Rows from block 8 of the decoder of a small image VAE, named by matrix and row number. Rows with one number belong to one channel. Each number is 128 + 24 x the weight over its row's rms, rounded and kept within 0 to 255. All counts start at 0.
After each channel's rows are labels from the 100 images, of 14976, where the channel reaches its highest value: "colour at peak" is the nearest of a few named colours to the mean colour under the peak. Only what is clearly more common there than usual is listed. The data: simulated stained blood smears.
# convs1: 3x3 conv (decoder.decb.2.0.convs.1.weight, 32x32x3x3, standardized in use, each kernel summed), inputs 0-31
# convs2: expand pointwise conv (decoder.decb.2.0.convs.2.weight, 64x32x1x1, standardized in use, transposed), outputs 0-63

convs1.3 [126 163 122 120 131 130 149 156 156  99 132 110  96 184  90  77 139 140 133 141 150 176 134 115 142 129 102 111 144 121 110 150]
convs2.3 [149 146  99  85 115 109 113 113 140 144 131 105 142 145 133 155 117 146  93 130 163 119 137 209  81 129  95 169 142 129 124 115 126 136 115 171 105 147 125 131 139 141 146 162 174 101 136 145 127  95  98 116 143 130 134 142 128 172 159 132 113 140 110  96]
colour at peak: grey

convs1.23 [151 120 172 143 115 153  91 120 133 131 163 124 119 162 152 131 111 125 130 117 115 148 164 134  66  96 104 120 136 149  94  99]
convs2.23 [156 115 122 146 105 135 151 122 133 120 113  99  88  99 148 152 167 149 109 120 111 114 128 115 156  99 136 130  98  86 149 127 106  91 117  88 140 114 140 132  83  90  90 111 103 137 112 129 150 153 141 118 117 104 114  84 182 111 169 163 139 102 118 106]
colour at peak: white

convs1.5 [101 129 144  96  99 130 144 121 127 104 129 143 101  93 150 116 119 134 154 107  95 106 167 139  70 114 130 106 139  80  96 125]
convs2.5 [149 150 111 111 100 116  82 195 114 118 107 121 120 138 125 135 155 125 112 156 104 125 166 170  63 133 120  87 134 166 134 194 134 143 116 141 143 108 122 124 106 123 107 124 128 112 132  92 169 138 136 137 119 137 143 106 139 110 129 141  87 123 114 140]
colour at peak: white

convs1.12 [100 121 126 112 130 137 107 129 110 121 125 132 111 138 160 130 115 134 182 141 132 136 210 141  85  99 122 125 114 123  88 137]
convs2.12 [ 94 109 104 106  97 136 143 162  92 124 126 140 105 161 140 134 158 125  96 142  90 108 199  99  68 139 148 165 132 123 119 172 129 108 110 125 151 111 145 154 139  88 120 106 106 123 103 124 123 113 144 137 127 138 139 120 119 151 172 128  93 118 126 103]
colour at peak: white

convs1.1 [161 136 151 126 102 161 100  95 157 121 182 118 142 155 131 136 151  97 105 131  95 122 122 128  98 124 145 177 122 113 139  97]
convs2.1 [122 157  84 134 121  92  79 100 163 127 142 108 135 120 113 147 108 134 191 108 167 122 140 136 126 131 126  93 135 143 161 136 115 128 140 133  93 104  77 151 103 136 109 124 157 149 143 138 116 164 119 136 161 163 115 148 176 105 125 128 100 132  91 113]
colour at peak: grey

convs1.4 [131 132 143  93 103 163 112 126 114  97 126 124 148 116 165 134 101 126 172 127  92 149 176 139  83  87 136 128 138 136 111 105]
convs2.4 [147  85 144  94 125  93 126 137 141  98 138  97  95  94 136 164 139 128 141 129  94 109 134 130 137 135 141 167 112 146 127 184  91 131 119  91  98 138 120 109 115  95 122 101  95  75 126 108 136 138 114 153 126 141  95  85 128 126 108 167 145 125 168 143]
colour at peak: white